From a checkpoint of a small self-supervised image encoder: 203450 training examples.
Rows from block 4 of a small self-supervised image encoder, named by matrix and row number. Rows with one number within an expert belong to one neuron, the router's apart. Each number is 200 + 30 x the weight over its row's rms, rounded and kept within 0 to 999. All counts start at 0. After the name is the row's rms in percent of the matrix's.
After each expert's rows are labels from the 100 images, of 14848, where the router gives the expert most weight on average: "top examples" is what is common among them. Only what is clearly more common there than usual is listed. The data: small charts drawn from random numbers.
# router: router (model.blocks.4.mlp.router.weight, 8x128, trained with AdamW), inputs 0-42
# up: expert up (model.blocks.4.mlp.up, 8x128x128), inputs 0-42
# down: expert down (model.blocks.4.mlp.down, 8x128x128, transposed), outputs 0-42

# expert 2
router.2,090,189,182,143,184,160,220,190,252,226,157,198,218,194,195,170,172,234,172,183,232,174,205,193,188,222,252,249,213,204,193,189,196,210,242,221,203,180,234,166,230,149,134,176
up.47,110,236,208,141,180,206,187,189,212,172,225,188,211,251,188,169,171,124,194,229,182,190,233,229,192,190,162,178,171,225,212,187,233,186,166,190,235,239,209,225,151,163,153,299
down.47,095,132,185,221,133,213,192,194,236,176,185,188,204,254,219,197,261,131,212,201,201,151,209,234,239,221,182,182,211,232,177,180,180,203,213,223,171,178,234,215,215,215,191,174
up.48,108,202,155,166,220,185,208,222,160,185,195,185,279,195,150,244,219,236,215,147,215,233,206,154,153,183,145,174,215,185,161,226,188,197,220,155,235,255,177,224,231,168,228,232
down.48,122,233,114,209,159,184,206,203,187,199,199,216,197,213,169,184,178,232,166,178,191,200,179,197,160,190,154,212,205,229,212,179,155,191,199,239,244,209,271,250,214,206,167,188
up.49,096,184,218,179,175,166,161,239,180,180,202,160,205,259,180,147,171,187,201,173,222,240,196,235,216,180,204,219,194,159,184,173,203,198,206,225,203,231,160,174,220,201,212,207
down.49,116,169,216,181,195,198,203,229,156,206,156,176,188,215,227,180,164,209,197,199,202,199,218,180,218,222,165,221,197,211,199,134,204,165,180,178,246,185,225,271,163,203,176,193
up.50,096,202,219,202,214,197,232,209,268,166,229,198,228,173,156,218,216,131,222,189,173,169,183,211,166,209,196,155,217,275,215,188,194,187,219,208,180,184,218,227,187,191,233,200
down.50,102,189,149,197,214,266,140,214,216,214,136,159,186,202,174,195,224,217,148,182,213,200,221,183,223,220,200,243,208,182,173,200,202,181,195,200,191,156,154,198,201,243,161,204
up.51,109,213,182,234,215,181,193,248,155,205,225,197,156,260,157,226,218,167,208,219,171,188,182,218,245,205,175,236,183,209,175,124,191,146,230,165,208,148,172,255,206,165,195,193
down.51,090,210,190,219,185,168,197,160,196,186,185,197,262,176,199,147,178,185,242,201,200,203,234,261,148,221,157,215,200,222,185,173,171,212,145,211,165,250,241,136,245,197,224,231
up.52,132,184,211,186,193,232,173,166,217,182,198,255,180,134,240,227,196,203,193,248,212,208,214,259,120,202,207,189,172,225,216,196,219,179,196,217,198,195,206,218,175,207,207,160
down.52,122,183,273,246,221,178,215,226,176,236,227,225,248,231,217,171,191,201,221,214,168,201,174,144,231,187,146,197,173,194,202,230,161,174,195,220,204,243,159,179,225,154,267,236
up.53,079,200,206,167,171,237,207,245,178,111,234,200,227,182,208,151,183,218,131,188,210,264,142,212,136,220,225,238,185,151,200,232,221,207,187,244,263,195,207,186,171,137,260,199
down.53,085,149,199,195,167,237,196,230,223,209,210,213,186,170,192,199,223,251,179,182,253,196,202,167,231,176,164,228,225,194,230,206,249,207,267,221,166,184,168,222,146,185,203,199
up.54,082,213,220,253,211,252,181,157,145,208,203,257,207,121,223,210,227,235,217,212,192,201,254,184,181,189,188,197,173,213,186,193,215,214,150,265,187,183,167,175,160,214,232,205
down.54,086,147,202,167,191,149,209,217,220,160,247,161,184,248,198,186,184,202,248,188,176,273,210,154,191,245,189,182,229,217,228,174,203,217,191,143,204,254,161,199,155,188,164,189
top examples: dark theme; radar chart; items: three

# expert 6
router.6,104,192,204,186,212,225,197,171,211,190,226,232,212,195,191,221,182,190,174,210,220,189,180,185,247,192,187,177,177,187,160,171,162,205,190,206,234,179,221,242,146,207,164,271
up.47,109,239,175,195,239,200,214,289,236,213,203,157,166,220,223,235,208,190,218,204,201,151,195,243,220,268,216,223,196,204,187,159,210,218,163,158,215,203,178,202,265,201,157,170
down.47,100,221,157,246,181,165,169,149,199,168,165,196,177,194,195,182,217,175,212,181,190,208,214,194,230,201,121,195,174,198,184,134,187,214,274,162,225,199,248,168,179,267,169,198
up.48,097,212,253,174,175,225,174,186,190,224,156,217,185,200,193,166,181,169,213,143,163,194,202,218,231,174,179,189,196,226,257,223,244,151,229,175,198,234,205,135,216,158,175,228
down.48,103,206,171,218,232,180,254,262,186,158,175,228,196,229,144,205,188,168,165,238,161,187,177,208,214,188,252,236,168,172,206,160,219,216,187,212,234,211,174,236,218,235,147,208
up.49,091,188,261,214,148,143,213,199,187,143,198,238,242,209,187,200,210,213,226,208,203,208,177,172,176,235,137,197,152,223,225,211,239,204,234,146,232,248,210,250,195,206,200,207
down.49,107,211,160,188,226,179,164,161,245,198,159,219,189,187,211,182,214,255,199,185,208,201,216,248,206,174,208,133,229,234,193,179,199,202,215,252,180,107,195,243,216,161,168,197
up.50,082,143,230,221,218,190,248,243,181,242,191,257,203,184,228,178,192,230,193,205,207,260,180,212,207,181,170,232,188,205,238,216,196,229,174,191,206,211,244,156,212,230,259,239
down.50,094,124,188,200,239,239,199,166,249,215,237,197,246,207,188,217,219,144,267,201,158,190,234,194,175,159,223,234,151,207,184,222,174,186,183,205,174,191,177,249,238,190,196,197
up.51,085,195,231,175,163,247,147,216,206,209,212,159,237,212,172,199,182,197,253,207,179,212,236,230,252,187,191,165,229,217,187,220,219,267,139,166,222,183,221,210,145,179,200,215
down.51,086,234,184,220,183,186,262,233,213,191,168,236,170,259,258,193,198,242,218,195,235,165,171,127,176,227,207,199,209,135,161,205,216,207,186,263,263,218,200,163,198,192,181,122
up.52,097,205,181,180,183,240,195,197,142,236,190,162,127,170,177,217,216,249,251,217,182,207,233,226,178,188,199,219,240,221,203,150,222,219,216,170,200,191,192,161,192,196,232,252
down.52,099,222,151,142,228,225,153,155,209,163,195,188,190,178,216,244,230,186,233,264,231,155,188,195,226,179,231,164,216,200,180,166,168,205,165,223,185,182,259,196,203,237,235,266
up.53,090,254,235,238,171,183,216,227,226,179,254,203,162,245,215,207,167,176,192,220,139,202,228,238,218,158,218,173,223,179,184,202,265,223,139,192,181,202,192,157,185,188,187,150
down.53,096,192,233,194,204,231,215,218,184,185,194,208,187,245,214,222,215,143,217,175,166,223,166,170,220,214,204,231,183,222,177,168,162,207,198,173,285,204,221,233,164,207,169,188
up.54,092,158,167,262,203,192,209,213,195,149,187,191,222,159,233,152,202,207,182,227,140,229,219,207,225,194,190,210,214,200,299,248,203,206,176,194,190,205,202,119,176,153,227,191
down.54,094,230,180,199,225,195,177,206,181,177,226,184,164,229,153,263,212,194,179,203,223,210,186,245,191,206,190,197,177,201,151,191,161,230,196,139,180,175,187,166,183,224,216,210
top examples: grid lines; one colour; step chart; flat

# expert 4
router.4,096,164,257,213,216,158,204,178,187,194,198,274,136,226,260,203,219,178,171,204,146,199,138,185,233,137,177,184,202,224,192,223,210,208,147,161,196,226,147,213,214,243,234,173
up.33,104,189,203,244,137,127,183,222,195,237,201,213,201,197,178,221,221,238,138,126,207,178,175,205,210,225,167,135,194,205,216,158,228,189,160,159,183,202,224,190,177,184,190,181
down.33,115,234,164,173,231,181,194,157,230,176,198,202,245,173,243,206,189,198,206,221,194,195,241,276,194,205,241,241,220,199,189,210,193,239,174,197,182,175,230,215,160,151,193,186
up.34,094,228,142,219,203,154,198,185,216,221,221,191,211,161,179,193,220,232,192,184,223,230,174,204,181,220,196,210,184,163,178,215,265,179,278,260,199,296,221,176,206,190,268,203
down.34,087,182,229,209,193,271,169,215,210,178,213,188,179,235,160,211,174,191,201,209,164,191,201,207,197,275,167,201,268,161,129,232,156,182,244,210,223,227,191,148,217,239,144,181
up.35,092,262,225,186,226,189,159,173,181,214,226,173,164,184,186,192,240,166,127,236,205,193,193,246,222,210,197,169,201,222,155,226,263,192,243,228,212,223,242,243,218,154,186,156
down.35,092,206,184,199,196,178,180,245,221,203,162,190,201,176,223,208,198,169,216,196,261,236,203,168,230,222,220,224,257,219,182,170,147,201,221,167,193,177,163,196,150,218,200,200
up.36,082,166,215,170,200,189,106,220,210,200,185,161,215,242,214,252,206,149,224,220,235,170,170,200,146,236,192,265,233,180,214,209,204,169,181,169,190,208,195,192,198,186,196,229
down.36,090,251,202,192,207,182,223,226,208,156,197,191,215,185,153,201,225,206,191,187,237,198,241,177,196,203,219,199,212,173,227,158,187,211,167,238,205,199,211,197,232,212,168,194
up.37,123,223,227,213,187,225,177,197,192,224,197,182,166,245,256,170,197,243,136,206,162,219,184,198,153,208,223,184,178,238,160,239,167,195,175,178,177,178,224,186,212,254,175,226
down.37,116,193,192,204,243,175,161,231,208,151,143,162,180,158,241,209,167,174,118,241,217,214,204,197,181,206,210,213,181,205,222,210,251,213,235,178,210,143,143,200,182,183,193,227
up.38,137,187,214,233,172,214,178,165,184,190,211,157,206,240,185,226,177,251,227,205,215,217,176,225,289,120,237,175,187,210,197,156,234,253,177,193,218,169,210,190,176,207,228,175
down.38,133,206,197,226,178,275,184,176,185,265,201,213,177,206,205,224,185,223,212,173,205,232,221,191,181,184,205,203,203,170,212,181,209,214,230,238,201,169,200,178,155,162,249,193
up.39,097,158,265,192,187,220,222,255,216,179,211,233,169,212,184,223,208,211,210,232,216,156,146,234,200,199,180,212,189,186,176,155,204,197,118,143,259,202,240,205,196,173,199,257
down.39,107,235,218,237,201,206,233,240,244,212,213,212,209,187,193,210,177,171,254,187,162,235,199,203,169,164,185,194,223,162,175,200,212,228,194,140,162,191,248,234,246,181,179,265
up.40,091,219,210,209,151,169,180,213,151,228,222,193,177,176,194,213,204,166,198,190,274,177,217,170,180,194,227,237,193,227,221,200,226,158,190,216,206,210,210,155,166,148,133,179
down.40,098,189,135,229,262,215,140,178,223,225,222,134,228,195,196,211,183,224,168,240,152,231,196,205,223,239,188,200,163,214,234,223,225,225,229,215,216,209,193,202,246,213,178,252
top examples: dark theme; grid lines; items: seven; lollipop chart

# expert 0
router.0,097,221,189,204,210,190,183,203,180,201,199,170,168,212,256,228,233,240,256,146,194,239,208,187,231,102,170,160,211,170,173,232,209,175,228,210,178,222,175,217,218,191,211,221
up.0,143,220,177,194,196,204,234,219,192,171,200,177,261,177,130,246,215,203,252,157,243,173,200,151,239,157,164,193,227,147,217,179,217,200,237,177,226,214,188,181,207,146,209,201
down.0,148,228,152,175,220,222,133,232,238,222,167,183,228,198,214,215,189,160,175,181,224,207,189,191,179,183,164,181,155,187,206,173,235,240,237,200,237,191,167,224,197,185,200,255
up.1,089,182,194,235,157,159,175,178,241,218,200,182,198,214,202,254,222,211,192,184,213,225,203,184,223,182,155,160,205,143,175,245,188,178,153,138,269,228,184,190,172,225,173,157
down.1,101,199,183,201,191,205,228,269,169,186,230,253,257,204,220,215,182,174,215,229,172,168,233,213,121,185,206,274,203,231,134,215,184,252,191,233,155,201,250,223,186,176,243,168
up.2,084,261,151,208,177,205,228,178,181,189,189,205,171,247,191,181,224,220,217,185,255,195,237,213,227,164,179,274,250,189,231,187,265,215,213,160,178,229,207,214,154,193,208,242
down.2,087,136,225,207,239,197,242,209,222,199,204,198,210,204,190,218,195,197,215,151,141,249,224,209,179,235,206,99,214,185,168,212,201,192,202,170,194,220,175,234,205,202,238,220
up.3,083,159,194,220,204,201,197,236,208,228,209,171,222,180,164,207,245,216,183,174,233,171,213,182,192,167,184,178,213,117,171,165,170,200,218,145,251,185,209,144,238,171,162,252
down.3,088,215,205,245,231,178,199,229,177,180,224,176,207,234,167,182,186,159,146,208,188,202,128,195,202,169,120,241,187,210,219,168,194,213,244,250,237,243,215,221,210,165,201,262
up.4,092,212,168,242,188,166,183,287,196,212,201,210,183,236,188,181,138,234,182,170,213,203,181,206,194,145,190,198,162,162,172,235,216,211,190,200,211,239,207,175,194,221,186,188
down.4,090,204,268,198,171,196,229,215,243,200,227,186,230,132,194,167,217,201,134,250,205,197,189,224,186,206,219,189,277,206,233,196,216,174,226,201,240,201,220,174,220,134,222,191
up.5,098,201,221,261,139,256,204,217,167,204,179,160,242,224,205,189,200,170,205,243,165,235,126,212,188,208,155,213,203,190,205,181,220,214,250,224,150,257,176,211,217,187,196,203
down.5,094,239,218,130,216,157,173,184,219,195,214,195,214,184,219,249,183,225,138,269,230,162,267,147,192,150,234,166,186,203,213,172,183,174,204,190,225,205,215,199,206,177,187,192
up.6,094,207,197,181,146,193,190,182,237,217,173,164,161,234,220,239,206,179,193,202,272,182,182,168,206,125,209,210,248,225,154,198,214,207,182,173,207,186,203,245,153,198,231,201
down.6,089,152,224,226,219,192,198,233,233,220,195,206,225,211,173,183,192,216,165,257,173,236,234,196,221,257,186,193,184,222,218,229,244,150,192,227,189,163,172,216,197,116,192,156
up.7,109,192,218,174,182,129,209,187,199,197,205,157,190,194,199,204,207,215,219,150,219,192,229,181,196,212,200,243,177,194,177,225,170,197,160,190,244,204,179,200,172,192,176,198
down.7,101,189,226,238,139,273,182,194,267,229,197,228,238,236,156,178,213,233,207,216,154,250,219,193,170,208,168,181,180,160,200,196,240,141,143,173,182,187,196,186,139,152,220,192
top examples: grid lines; one colour; radar chart

# expert 5
router.5,119,147,215,225,234,206,252,258,226,187,227,195,225,156,164,211,259,130,193,275,136,205,174,152,188,235,218,180,218,206,204,164,183,170,205,205,168,203,174,181,186,208,222,148
up.14,086,191,185,151,189,178,161,168,164,189,162,186,195,191,206,222,192,186,192,187,195,196,209,206,205,222,282,220,217,224,202,158,186,207,238,207,199,215,180,215,190,215,206,229
down.14,087,184,204,209,200,230,238,213,201,147,214,185,256,160,208,193,180,214,188,182,206,186,233,169,160,236,185,181,246,197,217,200,215,215,176,213,172,164,266,285,252,210,195,141
up.15,063,254,140,207,195,200,157,205,194,123,173,208,221,232,212,228,197,245,215,158,212,235,171,198,211,166,148,162,195,193,214,210,220,248,123,238,209,180,174,222,239,206,224,172
down.15,069,163,213,182,221,186,202,187,180,152,227,221,187,198,175,197,211,201,238,197,190,188,258,237,247,181,232,238,220,248,184,213,219,259,166,206,149,196,193,189,249,203,240,155
up.16,096,200,243,194,216,275,175,173,139,160,199,195,190,215,166,195,190,174,219,231,228,200,172,244,164,218,252,169,270,202,204,153,208,213,262,220,200,204,201,244,179,198,175,214
down.16,115,180,234,191,210,178,204,171,272,195,202,196,182,190,212,196,241,177,194,179,168,204,238,218,170,195,175,136,235,226,240,170,223,183,129,229,222,162,198,215,213,194,188,212
up.17,125,244,183,211,136,225,220,210,210,226,147,232,237,196,145,154,125,182,203,175,224,227,210,234,191,262,195,223,246,220,217,185,216,194,200,166,199,167,287,217,168,211,236,214
down.17,105,188,150,201,255,175,187,254,165,216,204,171,197,211,231,177,204,201,232,205,144,209,135,193,194,166,139,213,176,242,218,168,193,205,231,155,215,184,187,195,168,239,213,180
up.18,091,167,219,224,161,159,159,201,214,155,160,212,221,188,232,194,183,158,161,167,189,179,269,250,210,156,274,196,146,266,181,161,221,212,181,202,222,203,214,175,206,167,188,221
down.18,098,101,200,173,212,250,218,215,227,184,178,229,195,210,210,246,221,194,203,254,178,229,241,175,158,229,206,208,166,168,177,143,208,232,201,225,205,227,237,225,170,177,183,198
up.19,118,174,170,192,147,186,169,217,236,171,187,192,178,190,198,221,197,177,227,127,203,224,156,170,233,226,208,215,232,211,200,210,175,148,210,227,211,190,224,164,209,168,210,213
down.19,118,222,211,190,189,209,215,175,194,249,253,252,265,174,198,195,262,192,173,213,210,206,237,177,183,158,247,202,215,179,214,184,227,162,191,184,158,213,160,274,199,207,139,174
up.20,092,170,197,219,197,181,192,234,124,180,181,207,156,210,255,211,182,216,176,219,204,211,194,179,182,183,152,216,194,250,210,185,201,176,165,181,229,202,201,249,206,167,189,228
down.20,095,197,204,200,144,185,191,170,257,249,235,206,212,232,172,232,167,180,172,174,161,158,218,245,198,182,199,205,216,183,200,226,221,145,201,204,181,224,210,176,232,265,177,117
up.21,099,187,258,233,166,222,213,161,167,164,268,182,175,197,198,174,149,202,179,238,178,220,257,193,168,178,236,194,217,183,216,187,170,199,196,188,238,212,154,217,184,139,209,219
down.21,099,153,141,206,221,261,182,164,163,209,257,216,151,172,225,241,244,212,211,181,236,206,193,227,185,248,205,205,167,184,228,213,222,222,170,221,251,227,244,214,194,209,171,207
top examples: heat grid

# expert 1
router.1,086,189,183,200,208,188,201,146,208,223,209,150,206,216,185,138,147,230,250,151,238,192,257,181,157,259,228,188,205,138,245,279,189,209,211,214,169,177,210,198,218,239,202,178
up.47,080,182,152,186,116,213,229,210,173,183,241,161,167,240,231,240,173,180,153,210,180,211,213,233,155,201,217,245,204,182,231,242,178,209,217,166,200,187,173,192,183,208,239,187
down.47,080,178,192,180,215,197,145,166,247,196,165,219,199,256,266,161,162,229,167,197,200,257,213,205,207,139,207,194,230,229,182,209,199,234,202,223,184,193,249,184,172,204,207,221
up.48,097,246,235,194,159,211,204,201,240,193,220,212,224,167,224,232,179,193,192,157,211,249,200,243,212,179,167,247,219,202,258,201,219,237,177,198,156,211,231,186,229,238,199,211
down.48,099,177,177,228,196,235,239,220,192,209,159,210,146,242,224,208,189,143,193,176,153,239,166,212,170,193,182,182,191,241,233,176,209,182,207,149,223,239,198,207,221,179,175,247
up.49,088,258,201,184,210,181,200,190,183,217,212,178,146,210,186,175,225,292,196,156,231,187,247,258,195,181,196,175,187,189,155,248,127,216,217,162,176,199,236,173,181,174,146,213
down.49,088,202,186,182,285,226,180,250,183,197,218,194,172,195,194,255,248,211,137,185,222,173,152,147,151,169,167,233,173,174,188,201,226,125,166,176,215,200,114,213,211,196,186,235
up.50,132,243,227,228,158,185,188,196,188,243,190,163,239,167,214,203,181,201,205,222,168,189,242,166,217,191,140,204,207,207,180,221,209,196,232,164,151,189,170,199,156,279,214,150
down.50,121,148,263,197,182,183,230,217,183,222,237,136,199,210,179,196,194,240,156,201,208,192,265,186,239,221,196,192,272,176,210,225,178,190,208,230,239,191,177,205,233,174,245,192
up.51,078,174,208,232,214,215,225,223,231,185,172,219,266,204,172,219,182,168,205,193,234,209,184,177,269,229,190,180,182,188,223,192,199,160,208,210,174,133,145,177,208,168,191,200
down.51,079,176,221,202,201,165,155,168,232,196,215,209,182,230,200,188,183,249,164,229,177,179,207,214,169,165,146,177,214,191,278,209,216,175,220,245,221,226,224,165,200,225,186,156
up.52,079,167,186,203,170,205,197,193,199,195,254,156,185,246,155,207,158,195,209,218,197,133,197,237,151,207,213,203,237,179,233,245,231,166,195,205,244,210,218,221,187,183,224,213
down.52,091,207,195,243,201,236,223,144,180,182,166,186,154,226,214,194,151,181,200,222,198,246,233,199,235,182,160,219,213,175,143,209,167,218,239,239,193,254,190,201,197,185,186,192
up.53,093,242,208,234,174,231,176,189,153,226,176,221,208,179,185,204,198,157,224,156,198,192,239,250,152,226,121,234,177,245,170,189,220,239,178,137,176,209,239,195,188,183,249,223
down.53,096,189,236,161,237,123,180,183,187,196,184,142,175,183,194,204,246,203,248,208,181,193,160,161,206,198,154,164,193,199,229,165,211,188,224,134,228,180,232,154,190,193,201,211
up.54,074,200,243,189,278,182,214,208,231,283,141,221,291,179,202,134,243,210,210,191,160,166,202,204,197,184,177,141,214,222,188,240,156,212,192,149,215,231,214,174,197,192,188,162
down.54,072,200,224,165,165,262,221,178,220,180,228,194,152,225,161,193,243,266,191,165,157,229,158,217,189,202,221,235,158,229,230,191,223,223,181,196,199,167,202,144,212,203,227,204
top examples: dark theme; pie chart; items: three; heat grid

# expert 3
router.3,105,264,177,210,187,218,138,240,148,233,127,166,206,144,205,200,164,271,230,184,209,181,198,256,166,202,178,220,218,242,226,157,237,253,189,181,168,200,215,190,174,157,219,202
up.0,081,202,178,157,221,185,156,204,211,200,240,168,170,210,191,229,254,194,150,175,174,197,195,187,222,199,223,217,183,221,243,180,190,244,285,148,223,268,157,228,233,224,181,197
down.0,089,219,202,239,213,203,211,203,239,185,169,201,190,180,189,152,182,246,252,219,203,200,204,254,193,229,207,183,154,205,218,222,204,213,184,195,177,224,201,191,188,201,246,185
up.1,073,253,185,155,227,160,238,178,208,252,123,224,217,205,189,159,204,189,225,251,179,212,190,188,192,233,200,167,202,200,153,182,209,137,156,183,227,191,178,126,231,191,204,227
down.1,069,202,214,222,215,286,212,214,210,174,181,249,206,196,180,215,247,175,225,193,207,194,182,181,243,204,189,209,234,216,176,214,184,181,235,234,183,149,225,243,170,206,225,174
up.2,102,266,204,185,242,169,205,227,220,168,173,179,172,207,203,205,185,181,251,221,178,209,220,253,158,203,172,202,175,176,241,206,204,216,168,209,193,212,167,131,207,231,250,179
down.2,097,182,195,157,164,178,235,182,185,171,197,234,185,218,178,176,247,183,198,225,188,175,188,191,218,219,217,169,196,278,213,145,216,195,222,169,217,178,258,214,224,216,199,205
up.3,090,213,175,215,198,222,239,195,300,206,181,187,206,184,217,216,211,185,172,182,202,226,180,283,157,200,171,202,216,214,161,211,193,182,160,270,185,215,161,156,273,177,205,198
down.3,105,205,202,214,188,209,201,167,170,169,186,207,256,194,171,234,247,236,194,144,178,130,203,192,157,190,167,167,172,171,229,208,230,148,178,125,208,163,192,217,147,199,163,164
up.4,089,258,168,273,155,195,218,187,191,129,181,206,156,216,155,206,228,198,242,211,219,167,146,216,190,243,144,188,214,159,198,221,186,195,222,234,239,232,202,218,204,182,219,164
down.4,093,186,194,170,238,142,227,182,211,212,184,204,200,221,200,202,206,176,183,188,186,193,203,230,234,196,247,187,246,218,186,217,196,161,159,224,198,164,237,173,217,171,184,171
up.5,090,125,194,237,183,212,293,189,177,168,216,236,184,171,224,195,189,202,194,228,253,202,174,190,163,193,231,197,230,230,223,247,188,205,204,194,167,210,213,201,214,133,164,179
down.5,079,246,201,235,205,192,175,184,208,247,197,153,251,252,206,207,198,152,236,189,213,214,212,245,179,236,194,209,177,182,218,200,230,215,236,185,164,194,221,196,114,214,235,159
up.6,096,183,215,279,201,167,196,238,220,174,187,176,184,264,189,206,153,184,163,228,173,198,213,188,256,203,214,180,191,228,124,182,212,164,233,229,198,197,201,182,227,227,170,172
down.6,092,186,190,238,259,252,169,187,196,227,223,221,217,197,191,148,170,184,197,136,198,224,191,189,191,228,201,233,208,222,154,157,180,249,200,176,192,99,174,196,213,174,245,279
up.7,097,222,189,173,206,218,245,195,155,188,232,208,218,206,217,156,176,171,166,212,162,217,207,202,170,191,258,198,194,263,157,195,223,166,231,202,199,204,202,221,144,182,185,208
down.7,089,194,250,188,226,172,191,225,210,195,184,241,227,203,188,218,236,126,221,241,198,207,239,226,158,224,210,199,177,232,154,224,169,158,160,148,202,190,222,157,179,211,151,233
top examples: one colour; radar chart; items: three

# expert 7
router.7,099,208,210,202,137,219,189,204,170,175,230,190,214,261,155,198,215,176,161,216,198,252,226,250,207,207,193,264,174,217,208,149,187,193,233,191,222,205,213,177,247,212,205,231
up.0,138,201,148,188,222,211,199,222,200,215,196,144,194,160,219,197,172,221,213,195,211,189,234,170,200,210,234,196,151,244,206,207,232,220,183,256,214,197,192,136,202,150,176,217
down.0,156,210,203,207,231,229,165,216,223,209,222,183,144,231,222,175,147,145,205,203,190,209,161,151,197,157,186,185,178,187,202,182,232,190,224,247,200,217,177,237,233,220,184,246
up.1,101,211,175,144,197,193,234,263,167,243,185,207,198,215,144,245,173,189,202,191,197,205,192,209,209,222,233,174,192,205,261,180,233,177,191,216,215,179,213,190,199,194,200,179
down.1,100,238,165,200,184,198,179,207,239,191,206,196,205,233,215,212,241,208,233,175,155,212,181,247,212,184,187,260,193,234,231,199,219,195,148,195,142,219,170,197,138,192,252,252
up.2,106,218,185,208,161,215,188,226,134,192,196,214,171,200,189,199,233,166,197,217,204,208,230,228,197,143,185,152,226,209,190,182,223,191,193,138,172,234,228,235,232,248,241,197
down.2,109,193,213,239,235,203,261,230,226,231,141,201,200,236,185,200,190,187,207,190,200,249,149,190,219,156,182,237,219,148,205,206,187,170,170,244,209,237,226,200,167,176,163,221
up.3,080,171,268,211,245,185,177,173,203,158,241,170,204,181,180,241,251,208,191,242,176,179,173,198,202,176,160,145,177,224,232,197,197,187,263,164,218,219,219,181,213,168,115,203
down.3,086,272,178,193,220,211,186,211,205,191,174,195,256,198,180,232,257,184,196,203,196,179,192,165,231,211,248,207,271,165,150,300,192,142,208,182,139,196,207,176,200,222,203,166
up.4,134,226,187,237,158,188,215,215,208,170,216,221,130,178,191,207,198,228,230,173,203,238,157,266,186,141,174,194,179,214,222,237,202,203,156,192,210,240,242,156,168,207,177,165
down.4,120,184,215,155,214,235,149,230,166,179,234,203,213,198,259,218,187,173,197,185,190,220,237,164,218,210,220,186,198,140,245,214,192,155,210,201,218,230,189,169,262,245,212,197
up.5,087,198,169,192,198,195,278,200,249,200,209,235,224,200,190,189,188,211,192,170,194,150,208,145,182,220,256,212,190,204,220,192,226,175,184,242,226,150,207,187,215,214,194,158
down.5,093,253,208,236,197,190,191,196,234,261,170,178,206,185,246,208,207,226,211,197,209,238,185,201,189,218,192,181,135,186,237,219,187,245,188,225,166,243,210,194,139,172,224,108
up.6,091,183,154,196,251,178,223,202,187,191,177,211,176,178,153,178,217,240,211,173,199,204,177,191,244,205,206,229,176,216,181,217,171,133,177,150,222,213,224,213,192,166,190,186
down.6,096,186,218,200,186,222,134,206,153,198,221,179,204,146,174,130,211,161,243,180,203,208,156,238,223,189,219,250,173,204,214,208,160,262,190,230,220,185,183,150,179,191,197,237
up.7,076,169,251,144,230,182,188,223,188,210,222,189,233,282,186,155,162,167,214,204,182,194,220,204,281,205,167,232,189,238,219,205,204,237,201,134,197,156,222,172,214,202,129,170
down.7,087,251,171,217,237,230,226,178,180,122,193,208,230,167,140,147,244,212,146,210,247,184,207,180,147,166,261,179,191,179,184,204,206,208,205,201,206,197,236,221,137,192,224,220
top examples: dark theme; stacked bars; items: six; items: seven